From a checkpoint of a small image captioner.
Model: 23.1M parameters, 48-pixel images, encoder arch vit, encoder norm layernorm, encoder activation gelu_tanh, encoder moe top_k, encoder patch size [4, 4], encoder layers 12, decoder width 192, decoder layers 12, decoder norm rmsnorm, decoder activation quick_gelu.
Training: soap at rate 0.0031, batches of 96.
Data: trained on cartoon faces, 203450 training examples, 8.5 epochs.
Rows from block 7 of the image encoder of a small image captioner, named by matrix and row number. Rows with one number within an expert belong to one neuron, the router's apart. Each number is 50 + 12 x the weight over its row's rms, rounded and kept within 0 to 99. All counts start at 0.
Before each expert's rows are labels from the 100 images, of 14976, where the router gives the expert most weight on average: "strongest on" is what is common among them. Only what is clearly more common there than usual is listed. The data: cartoon faces.
# router: router (encoder.blocks.7.mlp.router.weight, 8x256, trained with AdamW), inputs 172-255
# up: expert up (encoder.blocks.7.mlp.up, 8x256x256), inputs 172-255
# down: expert down (encoder.blocks.7.mlp.down, 8x256x256, transposed), outputs 172-255

# expert 6
strongest on: cap; curly hair
router.6:40 56 65 44 45 43 43 52 34 53 47 46 49 61 52 62 75 60 34 49 49 57 67 38 45 73 39 47 59 42 28 45 46 61 64 55 52 66 55 46 69 35 71 55 41 43 62 42 42 51 49 58 63 34 54 45 44 40 62 60 37 61 41 38 36 56 49 56 58 69 65 66 48 61 36 58 40 61 83 58 39 62 58 60
up.0:35 44 51 45 38 68 72 19 65 40 40 47 35 53 50 25 48 55 29 43 26 54 63 40 52 50 56 41 56 47 57 25 67 36 54 38 42 35 57 58 36 62 60 51 43 65 46 33 49 55 45 41 57 55 47 55 46 30 51 46 52 44 54 60 62 54 56 44 52 51 69 42 29 58 63 57 67 51 40 37 80 34 40 28
down.0:47 63 61 56 53 32 35 47 65 65 46 27 54 32 37 61 68 45 44 25 40 44 45 70 60 76 40 61 49 41 58 64 66 52 74 40 53 65 34 41 59 30 38 52 65 57 57 77 44 56 61 51 43 47 41 53 34 34 49 54 62 53 54 34 47 42 58 59 39 42 51 76 56 46 51 46 47 44 66 57 40 58 58 46
up.1:69 38 63 64 55 50 58 57 51 41 64 63 57 59 61 32 34 44 43 59 31 39 63 42 42 33 64 39 54 45 84 57 55 51 54 55 58 63 49 73 40 54 46 53 54 67 31 74 50 48 54 48 37 69 76 59 51 61 44 51 42 56 37 30 50 30 69 46 48 46 61 34 28 50 74 60 66 58 40 49 59 44 68 37
down.1:62 42 19 72 49 51 48 63 49 42 40 48 47 54 51 40 55 45 37 51 78 66 39 29 57 42 72 43 51 39 68 44 51 24 46 47 58 53 51 70 20 58 40 50 53 51 43 40 59 71 57 53 45 59 45 48 54 56 73 32 46 54 52 63 32 33 52 54 34 51 56 53 56 54 73 47 49 40 56 39 59 40 61 50
up.2:54 47 44 64 34 57 56 53 71 56 46 54 50 34 56 62 30 36 43 46 59 34 76 43 60 48 50 70 40 45 45 46 61 20 39 51 36 41 63 88 48 28 43 40 58 53 50 45 64 57 50 52 52 48 58 22 67 53 59 77 53 48 63 63 47 54 87 31 46 46 62 54 64 67 54 71 51 31 48 49 68 48 36 50
down.2:34 61 40 76 40 56 71 45 40 54 44 36 46 57 47 44 64 59 37 66 72 59 42 44 73 49 51 40 57 64 48 49 46 53 46 39 60 61 43 70 52 60 52 39 32 56 45 36 48 57 55 65 44 27 37 49 51 71 36 46 51 46 64 44 45 31 45 51 30 54 63 50 50 61 56 37 43 61 37 71 46 49 53 27
up.3:40 46 55 42 54 47 50 51 53 66 47 41 52 58 18 35 55 69 57 59 30 51 39 42 43 45 38 68 38 49 31 46 41 49 61 68 48 67 52 42 33 65 43 55 60 48 71 59 59 65 49 58 54 43 46 43 54 52 44 60 24 45 59 69 81 52 43 57 82 60 37 53 43 59 33 36 37 53 56 66 35 23 65 34
down.3:50 55 45 57 45 31 57 58 87 45 61 66 70 47 56 41 56 57 55 45 71 37 49 62 45 39 60 53 60 54 23 44 47 66 29 59 34 49 33 37 28 27 49 66 63 45 48 57 58 50 37 48 54 52 72 54 75 47 50 50 55 44 72 74 76 69 56 67 35 69 49 34 45 48 54 56 65 29 52 53 48 43 33 26

# expert 4
strongest on: pointed hat
router.4:44 59 46 63 68 55 61 42 59 69 56 37 63 55 36 23 52 29 58 55 45 42 00 66 53 32 75 50 47 82 55 64 63 31 56 62 41 47 48 52 49 53 32 47 41 48 45 65 56 40 25 49 38 59 60 58 61 18 46 49 69 45 49 50 69 38 25 48 34 47 44 60 58 44 22 58 60 43 41 39 59 54 59 61
up.0:49 37 52 42 35 57 63 41 48 37 51 53 72 60 45 55 53 59 57 60 43 55 46 62 58 44 65 54 32 42 62 57 48 29 53 47 47 40 47 33 52 32 37 33 41 67 39 63 52 18 47 67 41 62 80 45 61 70 57 49 55 31 56 57 57 36 36 44 57 39 50 47 59 44 43 44 45 57 49 41 62 54 56 44
down.0:49 47 48 46 45 43 22 40 42 51 46 36 50 50 66 54 46 54 60 37 48 49 57 33 71 68 47 60 46 51 56 35 61 43 30 50 53 38 30 72 52 74 50 50 52 53 66 24 28 33 67 64 62 42 45 40 58 64 58 64 45 28 54 46 58 34 51 43 57 64 67 55 52 52 59 47 50 62 54 43 70 50 51 39
up.1:67 58 63 58 67 46 51 44 56 60 64 36 34 63 26 56 35 53 69 54 43 41 32 63 54 59 54 86 56 61 41 52 30 29 53 69 58 64 50 37 40 51 59 54 43 52 24 46 26 50 72 59 45 35 63 42 67 40 53 51 27 53 42 28 56 51 51 46 30 32 63 45 73 62 37 52 67 44 71 73 32 46 32 44
down.1:44 35 68 52 68 62 66 28 46 53 48 46 53 46 52 42 53 58 44 48 28 49 67 40 63 65 52 39 41 61 64 27 61 65 37 68 48 56 57 24 69 34 43 32 46 61 49 62 54 57 58 48 68 55 60 70 49 33 47 60 44 40 53 48 32 46 40 45 47 33 55 51 75 50 67 41 46 48 47 65 50 57 42 58
up.2:40 36 65 48 43 51 45 47 58 56 67 47 65 60 54 41 44 34 37 59 60 31 64 48 50 22 34 46 60 32 49 71 43 47 40 47 46 26 52 76 69 55 49 60 43 51 41 43 41 58 50 54 54 51 40 59 51 53 65 59 49 35 47 52 50 60 69 49 70 40 64 38 33 40 55 33 24 65 47 71 67 49 49 63
down.2:45 45 22 47 61 38 67 44 60 47 42 56 32 39 41 21 50 51 44 48 35 38 41 44 10 58 72 39 50 44 48 39 61 49 30 67 57 56 39 57 60 59 51 43 50 44 54 31 42 31 51 48 63 65 69 49 39 50 42 33 61 42 58 43 70 60 55 30 51 33 42 59 48 76 48 50 47 64 34 39 57 29 48 68
up.3:80 58 62 63 52 38 47 65 54 54 49 52 40 60 56 60 47 51 59 68 43 39 49 38 58 38 50 42 42 56 50 64 46 53 53 50 56 86 70 83 55 56 44 45 56 53 61 62 52 53 51 37 62 31 37 49 52 47 48 65 55 69 51 66 40 58 58 78 27 40 52 37 35 56 45 47 50 54 67 74 49 64 30 50
down.3:68 66 70 36 59 49 34 43 44 49 75 47 49 60 43 39 60 56 59 68 38 59 54 73 54 47 61 50 43 32 52 59 65 55 38 61 21 71 53 52 58 50 33 46 27 24 62 41 53 57 54 53 34 58 40 73 54 32 43 60 63 30 53 67 38 40 52 55 43 47 31 39 47 58 51 85 48 60 53 33 54 42 37 56

# expert 5
strongest on: bald
router.5:49 26 47 40 51 61 61 70 41 61 57 62 37 34 38 39 52 69 48 68 44 59 57 61 41 25 37 69 32 56 48 44 39 60 43 40 47 49 61 55 51 61 49 41 56 56 40 57 54 36 53 45 40 59 26 55 51 79 53 44 39 47 60 44 47 58 60 45 50 48 50 59 53 48 52 64 33 89 45 47 31 52 30 40
up.0:20 53 48 61 41 60 69 73 60 51 46 54 52 33 46 39 40 76 30 56 71 44 64 53 53 41 61 54 40 50 59 50 51 43 65 42 47 44 44 85 59 53 63 59 55 72 27 45 63 39 42 36 56 59 44 38 46 65 64 53 68 73 43 44 57 35 54 42 51 67 36 41 46 54 62 66 62 44 39 42 38 66 40 32
down.0:45 58 73 57 60 44 48 37 33 34 44 46 56 46 53 61 58 58 45 39 64 52 77 43 46 54 47 42 39 44 60 72 57 68 48 16 40 51 51 70 55 60 59 56 62 38 39 40 53 60 51 52 59 36 52 56 56 49 40 40 55 58 65 43 57 51 56 78 59 49 49 41 45 34 55 46 62 44 56 58 35 54 52 48
up.1:56 36 69 42 60 62 71 55 63 45 80 53 61 41 28 46 37 76 44 43 64 57 42 46 44 43 43 59 60 52 56 59 66 38 44 34 68 53 47 47 64 55 49 65 62 66 39 48 42 41 37 44 51 54 41 56 49 50 51 39 64 45 42 36 54 32 38 61 37 63 37 54 51 53 52 81 60 58 59 63 62 54 57 29
down.1:63 66 50 41 35 58 61 48 51 36 47 59 52 50 46 49 40 56 55 35 40 52 52 45 34 48 44 53 40 28 43 44 44 58 44 54 46 34 46 15 29 48 77 44 45 73 59 78 39 40 58 47 33 43 59 42 71 54 54 64 50 55 37 51 55 63 51 22 64 32 66 38 52 82 33 51 47 35 45 47 41 37 63 63
up.2:44 47 42 60 43 45 51 66 65 41 53 57 56 62 30 45 58 47 52 63 53 70 42 59 42 33 40 66 41 36 39 21 50 51 70 62 57 59 49 55 52 49 51 38 77 64 59 51 59 67 45 29 43 57 39 55 36 36 38 61 55 56 50 41 53 46 57 43 69 53 39 65 52 62 60 41 37 64 15 47 40 50 62 51
down.2:40 27 55 37 49 39 70 61 39 52 35 55 34 63 47 44 45 65 39 61 43 53 50 45 45 55 19 64 76 55 67 55 65 66 55 39 46 53 34 44 61 55 55 41 46 44 32 40 28 55 62 52 35 43 52 54 41 44 71 61 45 46 38 43 48 38 51 61 38 46 53 51 61 53 38 32 45 57 39 60 52 68 49 53
up.3:72 49 47 73 39 51 47 49 43 42 49 39 23 63 54 58 31 28 43 42 54 31 59 26 57 43 58 38 55 65 52 37 35 56 68 67 42 65 58 37 46 41 67 27 72 55 56 59 47 60 39 59 29 49 68 55 44 64 50 54 34 60 48 63 38 32 51 41 56 54 73 36 43 60 44 32 34 62 39 45 57 61 33 43
down.3:22 35 56 51 29 50 51 49 53 33 38 48 45 71 31 40 68 38 60 39 38 37 57 57 20 70 43 54 39 40 39 24 37 54 60 29 47 39 52 62 22 65 38 48 50 68 59 30 62 49 53 52 79 41 51 70 52 62 33 49 52 53 41 62 57 59 37 54 65 64 37 37 57 65 48 55 61 35 41 53 51 40 46 56

# expert 3
strongest on: beard; crown; long hair; hair colour: white
router.3:65 62 34 41 38 52 46 55 70 47 37 41 57 30 69 58 43 57 74 49 52 57 56 45 69 51 61 26 54 48 71 36 60 30 46 50 49 60 53 48 44 47 40 46 65 53 49 38 58 45 58 36 47 41 54 37 40 80 42 39 56 57 36 48 48 41 58 44 40 45 45 45 74 49 57 58 53 33 43 35 44 47 59 30
up.0:68 41 44 49 71 52 41 63 65 55 66 58 65 54 72 29 41 46 41 40 43 45 62 51 39 45 43 43 40 35 64 65 47 54 58 49 64 48 49 60 39 40 52 67 64 55 40 49 37 51 71 63 56 68 66 46 55 37 40 57 58 58 50 62 52 72 52 44 49 38 58 53 52 41 41 38 55 42 70 49 32 63 37 53
down.0:49 48 45 55 55 51 34 55 56 44 58 59 32 60 47 45 54 41 61 53 49 43 63 51 46 50 58 52 46 61 35 25 66 52 55 43 75 47 38 28 43 42 36 57 50 48 55 66 59 47 48 56 42 53 31 39 71 57 39 30 66 41 32 43 43 81 61 55 45 51 53 55 47 71 27 43 58 55 08 43 37 48 44 54
up.1:48 47 69 50 36 63 46 42 36 51 34 44 61 50 42 44 25 76 34 68 56 37 51 61 39 50 57 51 57 38 63 62 35 47 64 50 50 43 54 39 63 34 51 42 50 60 34 18 36 44 50 39 49 46 49 59 62 53 42 53 29 52 77 69 54 39 67 39 65 41 90 47 52 51 39 42 54 55 47 60 23 64 67 67
down.1:45 77 41 68 28 47 64 48 44 67 44 32 60 69 63 40 59 55 49 41 47 48 46 48 36 52 46 43 68 65 58 39 59 39 62 54 50 64 63 63 47 61 52 54 77 52 34 50 50 56 38 28 49 73 56 33 55 59 42 42 58 52 55 49 69 53 56 54 55 48 30 52 24 64 74 54 49 44 49 50 63 46 62 66
up.2:49 50 60 90 62 50 39 65 28 63 43 52 46 32 71 72 33 54 61 61 51 68 60 48 55 40 52 57 38 58 56 30 57 49 51 50 38 47 74 51 53 52 72 51 29 45 40 49 23 45 56 54 45 58 03 50 47 52 40 33 58 62 45 43 65 31 62 54 39 63 62 34 44 40 55 36 47 69 56 37 58 51 58 46
down.2:25 40 59 64 44 45 62 48 56 48 36 36 42 14 68 71 42 48 37 58 70 59 19 39 43 38 37 45 52 53 52 54 66 56 52 54 63 51 56 58 45 53 43 76 59 46 27 38 64 37 64 74 71 37 41 44 45 68 50 35 55 41 57 55 43 52 57 45 56 51 52 62 51 41 74 39 39 57 45 43 46 50 38 44
up.3:27 41 56 41 54 46 29 43 36 52 40 52 60 51 27 75 71 66 60 65 60 38 63 60 30 69 43 45 50 36 34 43 44 49 56 50 40 44 36 24 59 51 35 52 57 47 47 59 50 49 58 63 43 52 50 61 70 68 57 38 44 49 49 36 70 41 61 71 46 65 33 73 38 48 50 50 63 51 57 50 56 43 46 55
down.3:40 58 39 43 69 38 49 42 29 40 42 64 52 57 56 52 81 77 45 54 46 63 44 49 63 54 53 40 30 39 45 34 51 72 51 68 48 44 43 64 85 63 50 44 53 51 46 51 51 51 52 49 48 44 59 62 42 63 48 71 49 45 50 44 45 81 50 52 41 44 58 56 39 36 58 50 34 54 40 49 49 36 49 34

# expert 1
strongest on: spiky hair; laughing
router.1:70 43 52 50 47 44 43 66 44 29 40 45 48 74 47 58 34 40 55 41 50 48 58 41 54 49 34 44 56 52 49 57 57 65 37 44 54 49 47 41 38 34 34 62 47 38 54 39 59 56 50 73 65 49 52 63 56 37 55 60 18 53 55 48 41 36 41 59 52 54 72 41 35 31 70 31 43 34 39 61 49 56 38 54
up.0:59 53 70 49 43 46 79 50 44 45 25 42 40 50 40 58 50 40 64 44 62 61 51 40 57 54 46 03 30 53 56 62 37 34 42 47 53 67 63 71 30 60 48 57 31 72 57 48 53 38 53 32 42 38 46 56 50 50 49 46 77 55 58 47 59 34 49 42 45 35 46 42 54 70 62 60 59 43 55 54 45 77 59 51
down.0:47 36 52 43 46 37 36 40 39 64 71 62 51 49 48 64 42 63 61 47 77 60 41 55 66 48 35 43 62 54 31 50 77 56 07 46 71 52 69 33 33 57 35 51 47 47 70 25 68 45 41 57 55 70 55 71 48 69 50 38 12 44 80 60 65 63 54 68 27 31 74 67 63 58 54 44 67 34 47 49 51 57 44 30
up.1:60 47 65 44 72 50 57 51 63 28 46 68 33 49 38 45 48 45 63 66 46 64 47 32 67 55 46 40 82 44 39 42 32 61 53 67 61 54 49 76 53 68 75 35 40 49 64 48 50 48 49 51 42 59 31 55 53 31 70 50 54 43 40 62 64 61 40 65 46 52 42 55 27 69 60 36 63 57 51 46 66 30 60 36
down.1:40 50 47 44 48 50 51 53 57 48 51 37 60 39 60 34 46 54 57 42 48 72 53 43 44 35 63 38 67 26 51 45 65 64 29 39 42 69 63 49 34 46 47 42 59 41 49 35 48 42 41 44 38 66 35 37 65 20 38 17 52 41 58 35 66 46 56 47 49 50 50 35 48 86 32 52 63 41 62 33 48 73 41 39
up.2:70 21 56 53 76 55 48 66 51 59 62 56 63 49 42 70 51 39 39 48 40 42 67 57 71 47 58 61 55 55 63 68 40 63 39 58 42 56 54 36 53 37 55 59 77 57 51 49 50 35 54 58 38 25 36 62 43 40 45 48 30 52 38 32 51 60 72 66 43 52 40 51 43 55 23 57 54 39 42 35 60 43 23 65
down.2:67 37 42 44 64 23 54 41 60 61 51 45 33 52 42 63 42 63 37 55 60 58 47 42 63 46 62 54 67 41 44 73 45 69 38 53 32 59 56 43 57 55 51 49 63 51 80 35 57 41 33 47 39 61 60 77 41 39 50 21 51 68 42 58 37 41 61 55 46 47 50 59 41 47 41 48 63 43 46 50 34 44 48 53
up.3:26 38 38 51 43 62 44 40 49 47 46 40 64 51 57 50 34 67 63 46 56 51 26 31 39 24 64 50 38 67 73 34 35 32 59 74 30 55 55 48 43 39 31 38 27 47 55 30 70 52 45 53 57 65 52 51 41 36 47 45 41 37 36 67 53 51 43 69 50 44 49 58 49 64 34 41 56 58 56 56 50 43 66 64
down.3:63 50 54 44 72 52 33 57 40 69 58 45 26 37 51 37 60 31 52 67 49 43 61 55 66 36 45 67 55 45 15 49 59 62 64 55 72 38 27 54 35 45 36 57 63 64 45 56 60 43 52 37 44 52 56 47 65 56 60 63 47 42 51 47 36 43 53 46 53 40 53 58 53 61 70 53 58 58 68 39 50 30 35 28

# expert 0
strongest on: a mohawk; top hat
router.0:43 56 46 71 64 58 38 45 75 32 61 41 34 62 41 53 60 73 35 45 50 33 47 62 37 53 83 55 26 49 41 54 55 47 64 56 49 48 41 53 42 53 61 42 51 61 38 60 63 46 59 52 57 55 75 39 68 33 43 68 62 43 51 54 54 42 50 48 33 53 50 35 43 48 47 51 65 44 36 54 45 42 33 68
up.0:51 58 44 61 72 69 31 65 66 52 42 52 35 47 70 23 31 62 61 42 61 47 42 62 55 54 43 40 38 46 46 28 63 51 47 47 46 23 53 60 42 58 53 52 67 64 49 56 52 57 67 26 44 52 47 58 56 56 42 51 46 37 57 44 57 35 37 37 51 45 41 45 47 50 47 50 54 44 54 60 52 65 41 47
down.0:58 57 48 53 24 39 46 66 52 75 59 31 53 47 44 57 68 32 56 46 40 43 55 49 58 51 67 44 44 53 34 47 59 31 62 36 57 44 46 22 68 53 55 48 46 41 58 44 57 47 49 54 41 34 63 60 47 57 44 45 44 52 49 65 62 31 65 65 24 29 70 69 72 67 47 54 57 34 57 40 55 51 52 58
up.1:72 53 50 66 36 51 61 51 65 42 62 34 59 64 99 61 53 46 64 47 35 32 77 52 34 47 47 65 56 64 33 45 31 47 45 52 60 51 40 46 49 58 52 42 57 38 38 53 43 48 54 49 43 56 66 45 41 53 75 48 44 53 33 42 45 47 47 75 43 54 39 64 70 46 44 44 51 33 41 38 51 55 51 64
down.1:54 66 51 60 47 38 47 45 54 54 48 62 45 37 54 41 49 36 57 40 51 53 47 46 36 49 51 47 23 35 56 54 54 47 57 63 41 62 71 68 40 61 50 33 49 53 54 58 59 55 47 43 60 55 51 54 56 48 26 62 68 38 51 49 38 65 38 42 38 56 65 56 43 65 52 58 53 54 70 64 53 63 61 44
up.2:58 48 80 48 51 56 42 27 60 67 50 57 56 54 45 44 37 16 31 46 41 55 46 32 45 57 61 63 41 53 44 56 41 75 43 63 66 39 52 37 44 52 47 62 42 41 53 60 44 39 42 55 38 43 53 38 46 51 51 34 48 57 93 43 52 58 52 40 64 47 46 25 53 39 30 68 39 38 70 52 49 57 74 57
down.2:52 51 34 31 46 56 58 54 67 52 57 37 47 26 85 54 58 69 27 43 55 56 34 61 56 44 63 50 54 61 42 35 60 54 41 67 45 61 45 53 50 65 38 50 56 49 54 40 31 27 61 45 47 49 56 24 40 43 43 40 60 44 47 48 56 37 73 38 54 69 31 65 57 50 54 57 42 62 40 56 39 48 48 55
up.3:59 50 38 44 33 56 57 42 47 47 76 52 53 22 44 62 58 51 34 50 53 67 44 31 50 60 26 36 61 43 40 34 39 55 56 48 58 70 43 76 63 38 36 79 43 58 46 46 33 58 51 62 62 38 61 46 61 65 38 53 40 59 46 36 65 68 59 47 63 56 38 44 37 44 48 53 43 30 49 61 53 29 50 45
down.3:45 52 59 39 71 47 56 33 59 51 49 77 61 48 36 59 43 53 44 57 37 70 37 54 41 45 59 55 53 53 54 69 61 50 67 50 46 46 38 93 30 32 56 48 40 62 50 59 45 58 77 32 47 52 46 49 38 30 48 63 50 34 43 34 48 44 44 51 71 53 51 61 56 63 34 38 53 61 70 30 54 55 62 52

# expert 2
strongest on: spiky hair
router.2:43 41 51 46 45 47 55 24 28 60 48 62 35 49 59 43 27 70 37 61 46 50 17 60 36 53 40 38 63 62 65 34 36 76 56 46 54 52 54 52 68 53 35 48 44 52 67 60 45 39 58 33 46 54 45 34 76 49 46 58 47 54 79 73 59 68 49 37 45 55 53 21 61 62 58 43 59 32 54 49 51 40 75 59
up.0:41 37 77 37 46 55 47 51 47 37 55 62 44 43 66 44 43 38 46 45 61 38 57 43 55 53 52 62 33 62 59 61 62 56 55 38 41 89 62 79 47 71 58 54 67 48 60 47 35 52 64 65 49 37 48 58 35 60 45 48 58 54 59 60 63 55 45 63 34 38 52 50 58 54 76 41 40 46 77 58 60 58 55 33
down.0:56 67 41 60 46 48 61 28 45 43 25 56 77 47 47 45 38 38 10 51 35 57 48 45 31 52 66 44 60 37 56 55 52 33 36 48 55 30 59 70 56 65 52 49 46 26 57 24 41 53 44 42 35 56 62 18 42 50 58 67 29 44 64 51 70 39 36 59 50 49 59 32 41 63 41 56 73 60 70 30 72 31 94 65
up.1:33 53 60 37 28 49 59 53 35 42 41 42 75 52 57 63 45 43 56 40 50 35 61 64 48 44 64 48 48 70 69 37 52 35 42 56 62 35 50 43 56 62 46 51 53 29 44 33 40 58 37 47 46 37 48 61 46 43 50 55 56 36 47 69 59 43 36 69 25 48 52 40 62 64 58 70 53 36 63 50 40 41 42 55
down.1:35 44 50 46 57 39 62 48 49 53 49 46 64 52 47 58 65 35 40 57 50 50 61 49 51 56 42 53 59 60 47 51 54 28 62 41 54 51 61 20 35 61 43 49 54 31 48 13 53 40 51 51 47 76 56 31 57 64 70 50 52 59 61 76 56 50 41 36 80 50 58 45 46 77 58 42 43 69 19 28 53 47 53 57
up.2:36 68 52 32 49 55 33 39 67 51 46 52 57 63 68 45 42 23 48 35 59 54 47 34 34 41 74 50 37 60 42 62 51 40 51 43 55 64 51 41 60 62 54 26 60 54 49 59 48 44 56 30 48 59 51 60 55 47 50 52 51 60 50 82 65 58 42 59 50 54 45 44 49 71 57 43 64 37 57 48 77 52 39 54
down.2:59 16 44 57 54 48 55 40 29 62 43 47 42 49 40 76 52 42 48 41 59 46 48 41 56 54 48 44 39 52 58 52 47 41 53 56 66 71 48 27 67 62 47 38 55 44 41 37 33 55 25 67 45 30 51 33 40 16 56 40 49 56 55 54 54 83 35 37 42 39 34 35 75 63 47 43 13 55 53 47 58 60 58 41
up.3:86 59 62 29 49 41 51 40 60 50 43 29 68 56 53 77 27 58 52 49 51 56 27 55 30 55 42 54 39 55 54 53 68 50 52 40 38 49 48 49 70 39 65 74 51 54 58 58 58 49 51 37 42 52 35 50 50 50 63 63 41 43 60 57 47 20 40 35 37 36 58 54 49 63 61 34 53 44 34 41 43 30 79 42
down.3:36 53 63 28 52 52 49 42 29 48 49 53 46 62 31 60 33 59 55 41 46 66 54 46 42 50 54 29 44 70 53 46 34 44 75 39 64 53 50 63 54 72 31 58 49 52 61 18 22 62 65 46 53 38 54 66 36 45 50 53 31 63 61 61 40 46 43 61 57 57 43 70 55 61 60 52 38 38 38 44 59 32 43 51

# expert 7
strongest on: smiling
router.7:43 43 46 45 57 44 57 49 42 47 60 62 59 36 61 67 49 26 42 25 59 45 69 58 47 50 44 67 48 37 59 63 43 46 40 45 53 20 41 49 41 89 61 56 58 48 44 52 39 62 52 49 44 44 35 44 34 59 57 48 64 43 45 49 61 64 53 51 77 41 20 47 43 68 61 43 49 61 59 53 60 49 45 50
up.0:66 47 72 42 29 69 49 52 35 46 51 58 56 58 23 35 45 49 41 72 60 37 73 60 43 48 52 64 65 30 46 55 54 38 53 46 45 53 45 58 40 55 30 53 46 57 45 51 18 51 47 56 49 43 47 43 63 31 20 56 24 50 66 49 58 50 71 59 37 54 49 47 81 45 65 42 58 42 60 43 57 40 48 53
down.0:42 44 36 47 47 53 37 63 48 68 50 52 55 56 46 56 55 75 57 37 53 41 53 42 49 63 38 46 59 58 43 52 53 53 45 43 70 40 39 49 45 45 59 50 63 37 45 44 69 58 61 38 61 57 54 53 29 42 58 60 61 30 65 48 58 54 42 28 65 08 55 72 60 72 53 42 41 50 40 67 35 44 49 62
up.1:52 62 61 44 76 33 46 61 73 39 71 50 50 58 69 39 49 43 44 67 32 48 61 47 42 57 51 47 55 54 33 52 38 40 52 64 43 53 35 45 52 64 55 46 55 35 62 53 49 61 43 56 72 56 54 41 31 51 30 58 36 48 44 28 21 33 70 37 32 57 33 47 36 59 70 45 50 38 36 52 49 56 32 60
down.1:40 58 63 56 49 35 38 55 55 62 41 54 59 54 48 52 28 63 41 52 35 72 64 62 57 51 45 61 71 38 36 22 60 44 24 55 61 43 67 67 52 67 49 55 56 35 35 57 45 48 37 58 49 64 44 65 44 42 52 41 71 43 45 43 88 15 36 55 39 52 54 52 49 64 59 43 57 53 74 45 48 45 58 51
up.2:53 52 51 47 44 48 70 60 35 62 57 59 35 50 42 35 66 26 54 55 47 40 25 53 57 44 56 53 40 59 37 44 26 37 39 52 61 47 58 36 62 75 43 59 37 67 57 53 47 42 32 54 52 35 47 55 41 60 33 40 50 55 63 56 37 40 79 59 59 59 62 21 38 60 44 34 46 59 48 24 40 52 82 36
down.2:50 41 55 82 39 44 25 36 40 29 64 61 44 59 51 74 59 68 49 47 53 69 53 29 41 44 31 38 54 41 52 35 35 48 31 33 41 34 61 45 36 51 50 54 46 47 49 43 46 55 49 50 34 64 83 72 44 30 38 50 62 49 57 29 47 66 37 56 60 51 75 41 55 30 69 41 45 62 45 61 51 41 51 36
up.3:47 43 40 58 39 48 47 63 36 43 42 54 37 65 46 43 68 72 55 70 54 41 40 41 44 39 39 61 53 62 34 57 68 39 45 43 47 53 48 40 64 53 51 51 27 54 28 48 59 44 56 53 58 53 67 26 48 44 53 57 46 41 32 47 53 54 57 28 52 36 53 42 44 57 57 62 47 66 38 43 49 25 53 67
down.3:47 64 51 42 71 64 51 63 37 60 59 57 38 40 55 43 67 58 36 47 52 49 48 41 34 25 57 39 59 26 61 21 62 65 47 39 45 66 62 49 56 39 58 44 35 42 43 23 53 52 35 42 54 68 51 50 25 65 53 54 42 57 42 72 62 64 45 34 34 39 57 51 57 39 35 50 49 60 35 40 47 61 51 56